config = dict(
    model='image classifier',
    crop_scale_min=1,
    horizontal_flip=False,
    targets=['finding'],
    layer_scale_init=1.0,
    inner_norm=False,
    kernel_size=3,
    optimizer='adamw',
    beta2=0.98,
    lr_schedule='poly',
)
Rows from block 2 of a small image classifier, named by matrix and row number. Rows with one number belong to one neuron. Each number is 200 + 20 x the weight over its row's rms, rounded and kept within 0 to 999. All counts start at 0.
After each neuron's rows are labels from the 100 images, of 14848, where the neuron reaches its largest size: "top examples" is what is common among them. Only what is clearly more common there than usual is listed. The data: simulated grey scan slices of phantoms with and without marks. In brackets: how many of the 100.
# gate: MLP gate (model.blocks.2.mlp.gate.weight, 384x128), inputs 0-127
# fc1: MLP up (model.blocks.2.mlp.fc1.weight, 384x128), inputs 0-127
# fc2: MLP down (model.blocks.2.mlp.fc2.weight, 128x384, transposed), outputs 0-127

gate.139,205,208,172,240,218,197,198,175,168,221,194,190,230,232,215,193,174,210,176,229,163,196,179,213,178,187,209,198,193,209,195,184,190,189,226,220,191,226,206,202,171,194,204,206,201,218,201,211,176,206,161,224,223,205,200,220,175,195,217,221,188,205,203,186,154,222,221,225,195,215,189,185,193,175,218,192,191,228,169,215,153,197,157,242,190,176,203,215,225,230,214,203,197,189,168,223,178,199,251,182,192,212,204,197,190,201,200,179,201,194,220,222,186,195,189,187,249,212,217,229,212,227,212,219,207,189,187,167
fc1.139,189,220,208,166,217,138,191,227,185,199,225,199,184,182,222,190,185,199,197,227,193,203,184,211,182,199,172,215,186,189,225,212,208,203,195,188,146,225,169,164,217,194,226,203,191,166,213,210,203,213,178,199,207,194,218,205,218,197,228,231,200,230,231,189,204,180,249,222,184,221,184,195,193,159,197,189,213,216,212,187,240,231,210,199,180,177,197,184,177,198,226,204,202,236,198,201,180,185,216,205,169,200,166,208,195,186,226,218,209,194,178,172,211,203,233,194,184,219,231,216,205,208,201,201,230,238,199,177
fc2.139,191,201,182,181,218,216,202,213,197,186,185,225,183,201,187,192,216,207,186,159,219,174,186,180,211,256,198,182,193,179,170,215,186,199,195,205,195,184,190,195,271,163,193,175,210,187,199,176,192,207,229,202,170,216,184,163,149,213,196,213,213,182,220,191,192,193,177,204,211,211,202,198,194,190,218,181,200,211,212,205,200,175,132,210,191,195,184,200,222,157,231,217,164,204,184,193,223,191,223,168,177,229,204,220,213,191,214,196,223,191,193,194,176,206,202,197,209,176,226,201,207,199,236,193,170,218,193,210
top examples: chest (62); streaks (51)

gate.164,193,196,188,210,199,244,209,185,185,192,214,230,194,169,174,179,188,196,175,185,202,250,202,182,202,179,193,200,221,170,205,201,188,183,203,195,207,193,177,200,225,247,196,211,210,228,214,209,192,198,190,243,203,221,184,171,178,213,237,193,208,206,186,194,173,197,216,187,190,146,232,180,200,204,181,224,187,175,229,189,194,235,221,210,193,187,168,171,203,178,198,211,209,196,195,246,184,238,194,223,181,209,190,204,188,192,174,194,194,219,210,227,206,165,206,236,163,245,199,209,179,222,206,196,232,210,189,203
fc1.164,181,237,198,197,232,231,199,167,208,200,188,202,214,218,188,217,223,206,192,198,212,235,196,193,217,176,206,209,202,209,229,195,206,235,211,192,194,156,171,180,212,202,180,214,190,226,197,194,177,224,209,222,192,178,178,215,200,203,223,195,194,209,202,160,192,180,201,208,169,178,198,196,209,202,182,228,179,190,217,197,222,234,210,193,182,230,179,159,186,194,168,195,238,204,226,197,160,208,207,224,211,228,167,223,214,132,188,210,186,184,206,230,197,188,221,218,163,228,222,179,202,198,208,200,218,237,207,187
fc2.164,216,177,176,232,220,169,186,178,215,208,184,189,208,183,151,173,204,186,197,204,205,213,170,205,171,220,230,184,186,181,193,194,221,222,185,242,241,201,192,205,170,198,230,209,224,236,204,200,197,208,174,242,206,215,217,210,208,209,209,213,217,207,184,232,246,205,219,218,182,183,205,210,193,208,234,231,196,204,192,230,202,196,172,188,204,188,200,211,203,188,184,197,224,172,171,185,191,156,224,205,215,182,202,160,205,190,193,179,197,197,194,195,218,185,210,206,184,190,202,155,248,170,203,218,238,208,205,190
top examples: side: right half (75); bright spot (60)

gate.177,175,180,177,180,220,187,200,193,226,219,178,235,162,199,183,260,218,165,183,245,188,236,213,223,197,206,202,241,208,199,170,228,190,187,211,169,226,192,202,197,175,182,201,209,213,226,224,202,193,218,191,190,193,200,160,189,210,183,208,185,210,237,213,188,163,223,210,193,189,204,204,228,197,188,238,232,201,191,215,199,200,229,216,217,203,186,182,153,191,187,209,191,213,182,179,186,210,206,202,181,216,209,198,190,186,180,202,183,184,165,229,175,175,230,196,196,198,184,200,222,206,197,249,196,184,200,182,212
fc1.177,206,241,202,184,217,222,180,198,232,218,183,216,188,233,182,160,220,214,213,216,192,217,226,204,149,175,184,194,191,187,182,218,165,236,209,192,219,224,210,198,223,207,225,189,205,172,202,219,189,190,186,191,184,217,178,211,218,213,196,177,193,199,170,224,177,211,189,177,207,187,177,204,182,201,165,186,186,203,204,213,185,178,233,241,244,212,196,205,204,185,218,174,164,180,192,218,163,195,176,186,201,224,179,222,204,247,203,189,213,189,164,202,215,177,208,195,227,218,210,179,225,206,195,218,174,211,203,169
fc2.177,204,227,191,180,207,188,176,201,171,200,186,187,219,152,181,202,170,205,241,184,200,214,197,210,231,208,176,155,176,207,171,209,222,232,205,211,219,206,185,199,184,198,215,201,202,212,215,224,166,212,165,219,180,178,179,215,199,207,195,211,215,191,192,179,194,198,211,185,179,233,230,166,176,238,232,187,247,237,194,207,222,192,237,204,179,193,216,187,199,203,175,220,201,208,210,191,224,212,212,187,196,196,190,204,202,238,186,211,166,176,191,195,177,210,193,201,179,177,218,168,246,212,210,207,210,213,197,156
top examples: side: right half (70); dark spot (36)

gate.282,175,196,210,217,184,219,197,190,204,192,185,184,204,253,218,231,196,190,181,219,180,203,187,190,176,205,191,184,204,206,202,167,226,232,210,211,172,187,181,196,174,199,211,219,198,185,186,169,158,205,182,200,207,213,193,201,185,179,196,175,166,218,187,192,203,202,235,250,184,212,218,195,225,185,195,217,188,205,212,170,222,193,223,186,196,234,213,199,237,268,216,195,204,182,192,238,164,175,207,232,189,195,181,239,182,201,208,203,233,196,211,199,208,193,172,180,223,200,225,175,191,188,183,217,195,210,239,184
fc1.282,195,205,203,206,205,186,182,216,246,166,220,211,196,181,201,174,199,188,203,192,188,189,194,193,201,192,200,204,221,161,180,223,189,166,196,210,242,193,170,197,240,195,193,225,212,230,233,221,225,170,213,222,228,166,190,182,188,225,190,217,224,203,195,169,182,208,217,196,208,157,201,186,192,221,186,192,201,150,200,186,195,191,144,189,193,202,241,201,169,175,191,205,209,222,199,178,213,230,209,211,186,196,212,159,192,196,178,172,199,201,192,231,208,203,244,212,188,221,210,215,195,235,220,189,230,199,201,219
fc2.282,225,188,171,219,198,215,204,173,206,173,229,206,197,172,232,183,228,166,194,194,216,224,195,210,170,184,225,169,198,201,183,222,195,176,188,192,225,215,208,207,198,219,210,186,205,180,210,214,178,218,218,194,213,174,219,210,195,223,212,195,195,229,176,236,223,156,207,228,231,204,207,195,205,172,207,165,195,189,224,200,205,206,165,170,211,190,175,188,246,231,217,191,209,167,206,171,214,213,162,224,198,209,166,213,224,221,183,233,178,224,199,185,211,195,195,201,206,191,202,200,227,217,154,205,213,234,174,188
top examples: belly (100)

gate.17,231,234,211,188,185,164,171,228,217,197,202,180,200,214,206,173,209,201,173,236,209,230,198,207,202,224,225,211,212,179,190,218,187,175,181,215,210,203,196,149,177,182,230,190,256,180,210,163,164,189,203,202,198,214,194,207,206,194,196,203,213,199,217,190,226,179,202,161,226,213,185,184,212,185,202,212,237,224,192,207,201,201,189,215,237,166,231,213,211,170,166,194,210,196,211,178,237,208,209,204,149,196,209,217,217,186,192,211,212,171,177,191,178,243,199,192,182,189,207,180,179,206,201,223,191,220,215,190
fc1.17,185,181,190,209,200,192,177,206,160,191,182,186,150,219,189,223,241,173,231,193,215,235,165,173,234,226,194,201,217,225,213,210,223,209,202,187,200,201,204,196,200,198,231,197,208,226,218,211,199,183,212,205,195,167,209,220,204,195,184,170,183,221,169,198,226,208,202,237,206,190,227,185,235,175,233,210,163,251,246,193,216,223,209,140,208,208,175,214,199,214,212,184,212,214,179,188,165,185,191,170,189,192,190,220,179,214,205,187,192,182,210,200,201,202,216,211,195,185,201,188,212,216,183,186,187,204,192,182
fc2.17,200,194,165,195,206,201,209,197,201,247,221,221,211,194,161,214,176,178,193,193,198,184,191,217,193,212,223,207,187,215,198,168,200,192,227,200,201,217,184,223,186,229,181,242,193,219,205,221,238,195,210,187,212,194,191,202,184,179,191,213,201,183,187,248,194,225,176,225,164,214,222,201,186,197,210,180,204,202,212,219,213,185,163,217,188,234,172,160,212,214,207,171,220,230,186,203,267,185,195,244,222,167,209,171,174,224,207,215,182,228,193,209,183,192,200,204,183,216,205,212,195,206,199,246,191,216,205,197
top examples: side: right half (70); limb (61); several spots (38)

gate.92,160,237,191,184,206,221,183,187,189,186,190,209,199,202,219,222,208,204,171,197,214,185,201,180,213,198,193,169,214,218,173,221,150,207,238,176,195,218,214,226,188,195,174,198,184,237,199,194,216,214,179,200,204,238,162,191,205,203,195,173,219,197,188,201,173,211,224,224,190,221,229,189,207,226,201,202,182,182,190,190,164,236,181,231,208,199,213,170,238,197,181,216,222,175,190,208,194,168,246,196,235,187,203,189,162,184,214,200,207,170,204,215,197,188,173,204,217,218,225,213,224,221,231,188,219,205,193,163
fc1.92,179,183,210,218,236,201,175,197,209,203,153,191,172,215,196,218,193,177,191,196,178,219,185,231,241,195,223,217,241,197,226,171,183,165,223,190,199,181,219,212,203,224,194,229,208,198,185,215,186,187,219,233,210,211,219,231,205,144,171,210,167,214,186,171,226,188,187,219,215,217,205,180,193,232,178,160,197,202,204,228,212,212,188,196,215,202,177,219,178,185,205,164,208,166,174,178,200,227,203,199,212,236,207,205,160,167,200,194,191,204,220,209,225,207,197,201,190,209,197,207,190,218,200,223,195,182,221,231
fc2.92,180,195,200,234,236,166,212,150,178,191,209,168,198,208,197,214,188,200,187,199,178,195,188,235,214,162,211,176,171,195,222,227,194,232,185,220,216,150,205,188,163,227,217,192,230,229,205,207,208,219,169,211,193,174,210,201,210,226,211,177,221,217,165,216,234,170,221,193,223,186,206,211,194,188,180,230,163,199,194,210,161,193,177,168,206,219,202,203,220,222,248,221,199,189,188,193,211,209,225,209,207,220,199,216,185,204,195,191,201,217,179,213,230,216,192,206,197,181,216,165,214,200,184,224,200,198,185,187
top examples: belly (100); low contrast (65)

gate.13,201,219,211,160,219,211,192,234,207,200,207,198,210,239,239,200,213,180,187,215,169,188,177,172,180,180,190,182,178,163,208,184,170,187,180,212,214,225,196,169,199,177,218,214,224,206,217,195,188,188,160,206,211,210,202,176,181,234,214,203,221,184,204,189,227,201,208,232,195,171,213,236,184,163,200,268,204,175,179,203,213,237,197,190,216,198,195,194,220,196,228,188,171,192,197,192,182,192,202,217,216,205,173,176,197,195,175,218,228,183,210,156,205,208,198,220,208,219,204,219,217,206,193,177,194,245,186,188
fc1.13,190,213,197,218,214,193,173,167,191,230,206,175,164,241,199,205,174,179,194,201,183,218,224,205,218,190,185,199,237,184,221,184,175,164,183,185,198,201,215,199,237,185,195,218,205,222,227,212,219,175,191,214,209,178,228,190,227,168,178,221,188,224,189,202,212,236,225,223,213,220,207,198,180,156,189,186,202,210,186,193,198,182,235,188,235,205,198,213,165,214,203,157,206,200,211,144,214,233,199,177,210,221,200,185,218,192,228,226,215,206,207,185,207,205,200,196,186,212,159,187,240,172,192,178,209,201,216,209
fc2.13,180,212,210,183,221,200,186,227,195,201,200,157,221,194,210,175,269,207,192,218,207,212,213,186,170,183,178,169,221,193,219,193,181,171,204,213,194,170,208,224,207,209,167,200,216,168,200,224,197,168,173,196,203,208,196,224,252,198,184,171,199,223,215,210,185,183,187,204,189,188,246,212,228,195,184,200,202,214,192,233,190,169,203,178,224,196,208,187,190,236,220,207,180,184,183,209,217,209,187,146,233,224,188,215,168,190,186,196,214,221,174,231,179,201,180,209,215,199,204,216,190,200,191,159,194,197,208,206
top examples: side: right half (69); belly (63)

gate.269,178,166,214,217,200,207,227,205,201,185,214,202,211,196,177,211,210,177,198,218,197,168,188,217,168,235,207,219,197,182,228,220,176,209,182,217,199,201,195,207,183,235,194,234,185,206,173,173,235,199,219,210,209,195,195,197,193,205,173,157,203,194,210,217,196,159,206,225,184,193,219,196,198,186,218,184,222,234,194,163,204,210,177,195,184,217,198,208,236,218,187,146,194,185,192,207,200,230,203,233,222,172,221,216,177,185,246,204,202,186,184,213,191,189,194,199,149,191,220,191,217,203,191,216,164,164,246,212
fc1.269,213,187,203,200,196,232,216,201,207,215,168,203,201,177,203,188,203,178,233,181,224,213,196,206,162,212,197,162,185,231,214,185,170,192,209,202,162,205,220,168,226,200,219,215,198,194,202,192,176,225,225,221,177,181,232,175,157,229,195,203,217,216,195,156,213,203,187,199,168,226,191,238,183,186,211,177,219,225,223,192,214,230,229,188,211,213,199,222,208,187,228,208,193,212,245,221,189,225,160,173,176,205,217,227,217,224,179,197,198,211,185,184,212,164,196,178,187,203,175,183,209,193,173,172,187,201,193,216
fc2.269,241,220,202,180,187,178,211,202,228,196,215,228,223,208,224,213,213,255,197,201,204,204,233,178,195,179,156,202,168,224,182,207,214,220,153,213,177,202,174,202,220,188,217,191,193,187,201,199,222,194,196,173,202,141,198,238,205,189,184,180,197,178,214,210,243,208,197,188,201,197,207,237,207,218,218,202,205,208,181,206,238,212,184,175,227,195,205,187,232,195,189,199,207,219,197,183,191,214,168,198,202,202,208,207,186,156,168,210,180,208,230,192,160,223,193,175,208,207,209,179,166,196,190,207,180,185,190,168
top examples: chest (100)

gate.106,222,228,168,233,214,196,179,173,194,177,209,205,239,206,190,203,180,174,179,206,187,193,218,196,197,156,212,205,211,188,207,193,189,154,217,201,200,222,219,208,221,204,194,196,221,182,226,222,171,189,164,228,215,240,186,186,223,190,198,219,177,180,194,196,234,233,201,203,186,208,187,233,175,170,158,216,213,181,202,230,191,196,193,201,183,154,206,218,211,212,223,183,222,174,198,218,190,211,230,153,217,204,208,204,151,190,198,208,224,197,199,214,228,195,178,202,199,194,196,235,223,211,211,212,204,197,174,169
fc1.106,205,193,181,235,202,179,199,177,194,208,214,192,190,212,197,234,209,201,210,173,196,184,177,217,195,197,189,251,207,217,173,192,187,197,205,202,188,196,208,193,182,259,195,201,234,196,208,216,187,181,196,190,211,212,238,189,174,148,188,205,193,191,158,208,146,213,219,205,221,213,219,191,219,204,222,194,157,193,167,203,171,199,187,217,195,188,192,205,204,181,185,250,196,224,215,172,205,193,232,199,193,190,241,198,225,244,199,202,168,223,192,194,185,227,183,188,222,180,184,188,181,178,216,197,226,194,217,222
fc2.106,199,214,248,217,185,198,193,160,189,194,220,193,204,196,202,206,181,213,183,203,144,221,201,210,209,154,182,213,196,207,207,194,186,205,220,218,198,210,194,198,162,205,189,188,229,238,190,232,227,204,186,190,191,196,221,240,177,181,227,199,201,223,221,188,204,221,196,155,178,185,201,213,184,206,219,184,163,191,213,202,194,216,203,186,208,211,171,183,176,204,187,199,250,199,207,214,226,176,194,201,160,236,193,197,206,221,237,201,194,228,235,177,201,179,162,168,213,187,192,207,196,207,185,206,226,240,218,180
top examples: side: right half (83); chest (81)

gate.65,204,219,226,220,205,223,211,190,196,195,217,216,201,228,204,180,200,220,227,181,193,213,217,199,165,189,218,184,223,185,253,188,219,188,181,248,193,200,233,197,199,209,217,181,216,187,167,224,202,201,185,165,174,227,193,208,188,184,206,228,185,200,195,180,191,225,201,168,236,206,205,173,223,201,182,213,181,203,164,207,223,197,194,243,197,204,216,184,185,227,195,220,210,189,235,188,158,205,181,206,145,185,217,190,211,221,192,190,176,197,195,203,194,222,180,175,179,174,200,154,233,190,208,233,195,194,217,174
fc1.65,186,203,199,178,194,175,183,207,216,226,173,193,204,184,216,210,218,197,171,157,214,215,198,186,214,166,222,213,184,212,181,178,201,201,188,209,212,219,210,154,252,192,189,202,202,176,222,241,186,211,201,209,218,219,193,206,196,216,208,181,207,221,203,190,247,179,210,190,186,202,177,240,245,220,181,192,222,214,236,210,224,196,193,207,206,201,216,186,198,185,206,163,194,172,233,202,160,218,197,224,197,173,194,130,185,218,196,183,180,183,230,168,191,226,219,197,185,191,212,196,201,225,196,209,209,195,203,190
fc2.65,192,145,247,208,205,160,223,177,217,177,197,198,177,159,204,225,241,201,188,198,213,205,200,212,224,213,157,221,185,210,225,192,206,207,201,193,188,200,186,197,207,212,214,199,191,145,212,194,189,199,180,193,211,194,221,222,200,174,186,273,223,195,190,219,173,201,194,193,189,207,211,198,188,231,169,196,212,193,181,224,216,194,182,200,212,183,176,216,208,228,187,171,234,190,221,227,190,201,229,182,201,177,194,202,214,170,206,187,204,230,211,209,207,173,188,199,209,219,206,197,199,220,218,153,212,230,206,185
top examples: low contrast (64)

gate.96,210,237,217,199,185,192,178,218,201,187,240,229,221,144,222,202,202,218,182,234,228,184,209,191,195,182,185,212,219,201,224,205,200,202,192,186,179,218,175,210,209,213,161,166,206,211,201,218,231,173,217,188,212,224,214,185,192,173,185,190,211,210,214,176,216,165,180,209,190,208,222,213,191,195,183,191,186,157,184,225,172,228,194,207,180,210,211,199,224,200,177,216,162,180,212,208,197,161,206,202,194,186,237,179,183,188,181,216,233,213,175,183,223,212,201,228,193,191,233,222,243,215,187,223,205,187,235,185
fc1.96,183,142,196,229,224,252,183,187,209,178,188,234,155,195,173,192,182,198,234,212,201,193,184,163,184,204,198,171,192,199,203,212,225,210,212,211,191,186,243,206,194,184,207,219,198,219,226,195,208,200,253,205,202,170,205,189,209,216,194,205,199,174,211,183,201,216,203,218,224,178,199,182,192,176,211,219,199,226,176,196,215,187,221,168,194,214,220,200,171,223,234,221,194,202,205,200,212,185,197,213,183,194,231,228,159,197,197,169,183,228,176,219,225,182,182,227,209,224,178,218,200,170,191,206,193,177,170,215
fc2.96,206,236,193,166,201,249,195,202,187,208,205,209,183,185,176,205,173,155,178,206,191,200,195,198,179,213,225,193,172,203,171,180,212,202,196,208,192,181,198,212,194,194,193,202,223,196,204,218,201,178,216,190,222,186,184,171,188,177,224,165,208,175,145,226,194,231,214,214,214,208,185,189,210,215,185,197,203,210,213,248,174,171,245,183,211,235,182,188,227,212,221,192,187,161,239,190,214,214,188,190,206,211,198,215,168,224,197,223,178,180,187,201,164,164,209,204,196,208,205,220,185,241,206,182,239,202,189,205
top examples: chest (74)

gate.239,187,191,227,201,230,195,169,179,218,192,192,200,176,208,176,202,194,161,161,237,201,206,170,193,182,201,197,174,238,219,233,217,175,182,173,197,224,210,219,232,209,211,196,198,163,268,192,177,196,196,195,168,196,201,222,193,201,217,186,176,214,204,198,188,217,200,187,159,193,174,170,212,209,224,184,196,222,164,188,220,215,212,211,214,210,230,179,199,208,180,189,185,182,235,181,188,183,219,198,230,206,193,207,207,204,216,210,182,175,209,228,157,236,195,201,200,195,210,223,178,156,217,213,216,202,198,198,191
fc1.239,200,215,215,185,229,211,184,175,198,213,202,179,170,206,221,220,216,209,218,187,217,227,187,166,220,218,177,170,225,195,205,197,216,196,199,183,206,222,187,192,217,185,175,196,215,205,185,175,187,177,226,177,210,203,191,238,200,121,201,191,190,180,199,198,181,220,188,199,203,254,187,164,189,207,210,230,196,186,182,163,214,207,238,226,204,185,187,159,212,212,189,219,181,202,166,221,220,178,170,190,190,201,182,220,210,219,215,190,207,181,210,211,196,193,190,210,240,195,196,191,225,206,204,217,200,194,251,237
fc2.239,156,221,199,166,200,206,198,200,212,202,214,193,198,230,209,208,210,225,223,192,191,200,201,202,183,203,214,213,196,180,214,187,196,166,221,225,230,175,183,189,192,199,209,179,187,213,226,204,213,213,203,190,183,205,208,197,179,213,179,240,183,202,218,198,203,246,232,213,222,166,211,205,232,200,207,166,206,176,192,201,198,204,203,216,179,189,202,185,200,196,185,229,241,188,160,215,227,206,235,204,160,223,241,174,216,221,158,224,194,257,199,202,155,181,226,187,203,183,183,182,180,216,185,166,218,209,200,219
top examples: chest (94)

gate.129,195,194,220,177,174,208,186,204,202,214,199,172,169,205,186,223,223,211,195,194,217,229,209,203,155,215,156,194,187,171,187,218,187,186,183,190,200,193,201,178,230,172,227,168,240,229,220,175,157,184,193,190,240,199,188,255,181,187,230,177,195,201,177,172,222,215,193,232,199,175,215,199,193,176,191,202,240,184,226,232,202,194,216,238,184,208,226,202,229,216,209,218,207,174,202,234,207,198,197,213,199,190,188,207,184,207,235,207,203,171,180,189,216,203,190,190,199,181,217,163,208,176,219,180,189,203,208,200
fc1.129,196,179,183,245,201,209,212,206,224,229,195,202,216,192,182,202,175,201,196,202,186,191,184,200,183,179,207,202,200,217,202,203,219,204,206,226,240,252,208,190,219,192,144,197,205,173,197,190,214,202,221,209,177,174,192,231,196,203,228,184,198,205,191,192,187,183,225,207,184,236,203,164,195,225,165,179,205,183,177,210,169,185,213,212,211,203,185,185,170,204,190,168,239,229,207,183,225,192,177,191,195,209,220,170,192,217,217,194,170,225,211,176,210,236,198,207,226,227,176,188,157,139,205,199,192,205,226,206
fc2.129,180,183,199,203,184,189,200,188,233,197,189,221,195,196,233,192,232,203,236,176,209,193,220,195,219,168,193,214,223,178,211,184,208,214,197,178,202,198,184,169,212,196,214,204,206,205,194,222,188,172,208,216,210,188,199,166,186,226,172,213,200,188,191,169,190,203,174,205,186,228,175,201,225,215,224,181,187,205,216,208,207,209,172,212,173,150,179,239,202,233,182,197,228,223,218,209,162,158,228,192,172,169,180,213,206,183,189,190,231,184,202,215,205,228,197,186,178,210,206,209,258,237,217,171,189,176,231,186
top examples: limb (71)

gate.182,233,209,182,178,177,176,214,238,193,165,199,196,196,209,212,223,203,227,218,154,232,187,181,196,236,174,216,193,222,208,217,182,215,190,189,229,241,168,155,188,203,181,175,188,195,208,171,164,205,225,198,208,160,208,181,170,186,219,230,203,191,204,208,178,194,180,221,219,199,177,202,199,169,216,197,213,206,217,177,169,205,222,164,194,190,210,187,237,192,197,213,187,190,194,240,196,186,184,205,198,196,203,184,187,219,210,170,222,193,245,229,191,208,212,223,177,196,186,195,237,216,194,219,205,176,192,207,209
fc1.182,185,205,205,209,191,211,204,211,173,189,181,235,210,174,201,150,166,202,213,191,186,200,193,205,193,196,201,194,187,213,183,207,175,204,245,181,219,196,191,209,220,195,219,205,150,168,193,196,218,226,213,178,171,222,214,205,197,235,198,210,175,205,196,211,172,183,184,198,200,234,202,191,198,217,223,179,209,205,246,198,228,169,185,233,242,210,188,187,218,208,186,255,183,208,206,226,213,217,186,217,190,227,176,224,225,242,177,192,209,197,192,201,194,165,176,208,219,192,183,176,215,168,197,192,201,203,154,184
fc2.182,201,225,191,195,171,256,213,171,213,213,213,188,190,203,185,193,221,207,186,181,218,210,200,205,213,174,230,193,210,205,165,234,193,199,165,225,215,178,184,205,188,200,202,211,176,208,140,161,163,191,217,217,234,214,213,188,192,180,185,177,183,174,186,233,195,192,226,199,193,223,208,195,207,218,213,207,215,207,190,163,223,169,189,225,162,231,220,159,194,171,185,179,183,193,185,187,205,242,200,196,210,178,181,223,189,201,167,228,203,175,214,206,214,199,202,211,180,198,162,196,200,200,205,213,211,223,182,185
top examples: side: right half (70); several spots (51)

gate.98,172,187,169,178,180,192,196,222,188,182,197,205,203,209,218,215,211,191,212,210,231,189,201,197,208,193,190,199,223,176,211,204,204,216,169,184,211,162,210,205,146,207,200,209,187,209,196,189,214,211,233,179,209,216,181,230,204,180,196,208,177,184,211,221,164,180,184,189,206,181,235,202,207,197,174,221,194,191,175,203,181,206,176,227,230,245,207,188,200,196,187,184,232,194,212,213,228,182,213,199,167,182,209,191,217,257,169,197,190,174,185,193,200,180,213,175,205,143,237,197,213,212,204,213,227,169,185,256
fc1.98,189,179,194,199,208,223,200,194,197,191,189,173,205,168,161,233,195,183,199,208,255,208,207,181,169,236,202,186,192,205,208,225,177,222,177,210,183,165,189,220,193,230,219,190,220,236,213,204,201,182,256,193,211,202,191,239,195,203,191,189,201,179,209,195,177,227,186,210,211,184,228,171,189,208,217,207,208,226,199,200,211,193,213,193,209,197,210,193,228,197,209,194,197,192,179,171,142,213,192,174,179,183,188,181,210,223,197,183,200,213,176,228,173,209,202,228,145,147,216,187,210,184,208,212,183,209,175,217
fc2.98,204,199,180,213,192,211,231,181,213,168,168,201,195,191,184,205,190,167,219,199,198,217,214,227,185,218,220,153,200,221,207,245,208,222,211,191,184,197,184,200,199,219,202,170,212,185,195,180,182,168,156,212,211,194,173,163,207,212,200,176,227,184,206,179,201,167,196,227,191,208,167,222,213,196,182,222,168,206,179,227,201,196,171,207,187,187,224,232,202,189,183,183,194,209,198,203,183,191,238,183,187,216,221,186,197,173,227,170,180,191,213,214,241,232,200,218,179,169,147,184,190,205,215,201,161,193,218,209
top examples: chest (90); noisy (77)

gate.230,200,199,210,245,182,206,197,193,221,222,198,222,265,228,184,205,211,212,227,164,183,233,187,175,208,194,164,230,210,158,232,203,220,200,206,189,238,208,208,172,215,203,196,200,210,224,220,228,187,177,178,189,207,195,197,192,192,187,229,186,179,144,209,200,148,187,226,186,210,210,215,198,179,201,194,199,203,197,215,190,213,168,178,197,170,214,178,204,184,237,199,218,206,214,205,227,193,225,180,199,203,179,194,167,191,209,193,226,173,226,215,223,212,196,182,164,204,206,189,179,188,178,188,192,195,180,221,199
fc1.230,183,170,212,211,186,199,233,213,197,199,210,159,214,188,194,222,221,201,206,237,227,159,225,198,159,217,196,205,156,224,205,215,178,202,153,194,225,210,229,204,212,205,185,187,198,191,206,217,213,228,198,225,205,195,178,232,196,221,173,201,223,186,235,220,203,207,190,184,207,183,216,189,200,202,207,194,238,175,216,182,191,192,150,199,205,206,137,221,213,181,192,188,200,209,189,205,186,177,191,181,256,191,231,219,219,193,199,197,202,195,195,241,197,216,190,172,218,174,198,201,211,220,179,229,204,186,190,195
fc2.230,195,185,234,191,201,194,191,177,196,197,177,209,156,214,177,200,243,206,210,185,214,189,224,245,233,204,162,236,199,210,215,216,196,204,215,220,171,194,222,200,220,183,210,218,218,199,200,256,199,214,210,197,169,177,190,195,213,215,229,190,194,183,210,199,215,217,199,202,206,179,214,172,200,176,172,198,210,201,212,240,210,162,179,188,211,202,174,205,214,235,222,210,192,233,176,239,193,229,205,179,214,215,195,217,214,204,222,187,161,177,186,236,211,194,196,166,205,179,207,202,212,168,195,169,209,172,224,217
top examples: belly (64); noisy (61)

gate.163,191,173,198,205,218,238,187,226,223,185,195,212,208,221,245,197,223,195,217,222,196,178,172,210,193,211,230,197,183,198,219,232,178,208,176,205,206,192,217,197,184,209,199,194,204,180,196,172,203,228,184,184,176,208,206,200,158,200,179,198,183,203,168,201,210,189,190,184,195,166,201,187,183,215,204,208,174,215,177,214,204,180,209,191,197,229,194,209,233,189,178,188,228,227,218,237,174,181,161,188,226,175,191,201,218,174,205,225,248,234,232,198,182,194,209,224,213,189,167,197,242,173,147,181,202,195,231,191
fc1.163,221,223,175,170,205,194,183,247,184,189,153,195,192,174,223,206,195,217,200,166,209,192,192,182,220,188,193,209,234,213,193,206,200,184,179,180,223,228,183,231,208,204,229,167,192,250,211,218,201,210,166,235,238,210,203,213,219,173,197,192,226,211,219,218,210,177,190,201,200,192,201,167,177,215,212,227,171,206,237,217,168,210,167,189,154,192,208,214,224,186,185,206,190,221,204,178,204,230,213,203,184,226,188,178,198,221,201,159,173,191,218,199,189,193,224,194,197,189,189,178,200,183,223,196,199,212,199,164
fc2.163,226,186,180,196,205,234,205,182,176,186,214,205,202,173,194,166,257,187,187,224,197,187,201,191,194,200,225,209,172,184,187,172,191,192,206,217,201,215,191,223,192,227,192,201,196,162,213,209,156,191,189,210,220,225,176,203,206,202,182,195,198,196,201,249,202,174,200,216,174,175,220,227,214,207,212,184,198,185,175,196,229,179,193,208,197,184,199,196,186,186,186,245,185,195,161,182,155,202,219,224,258,235,193,198,194,227,172,220,182,185,178,205,224,173,179,215,200,192,179,206,235,186,193,172,184,182,178,206
top examples: limb (73)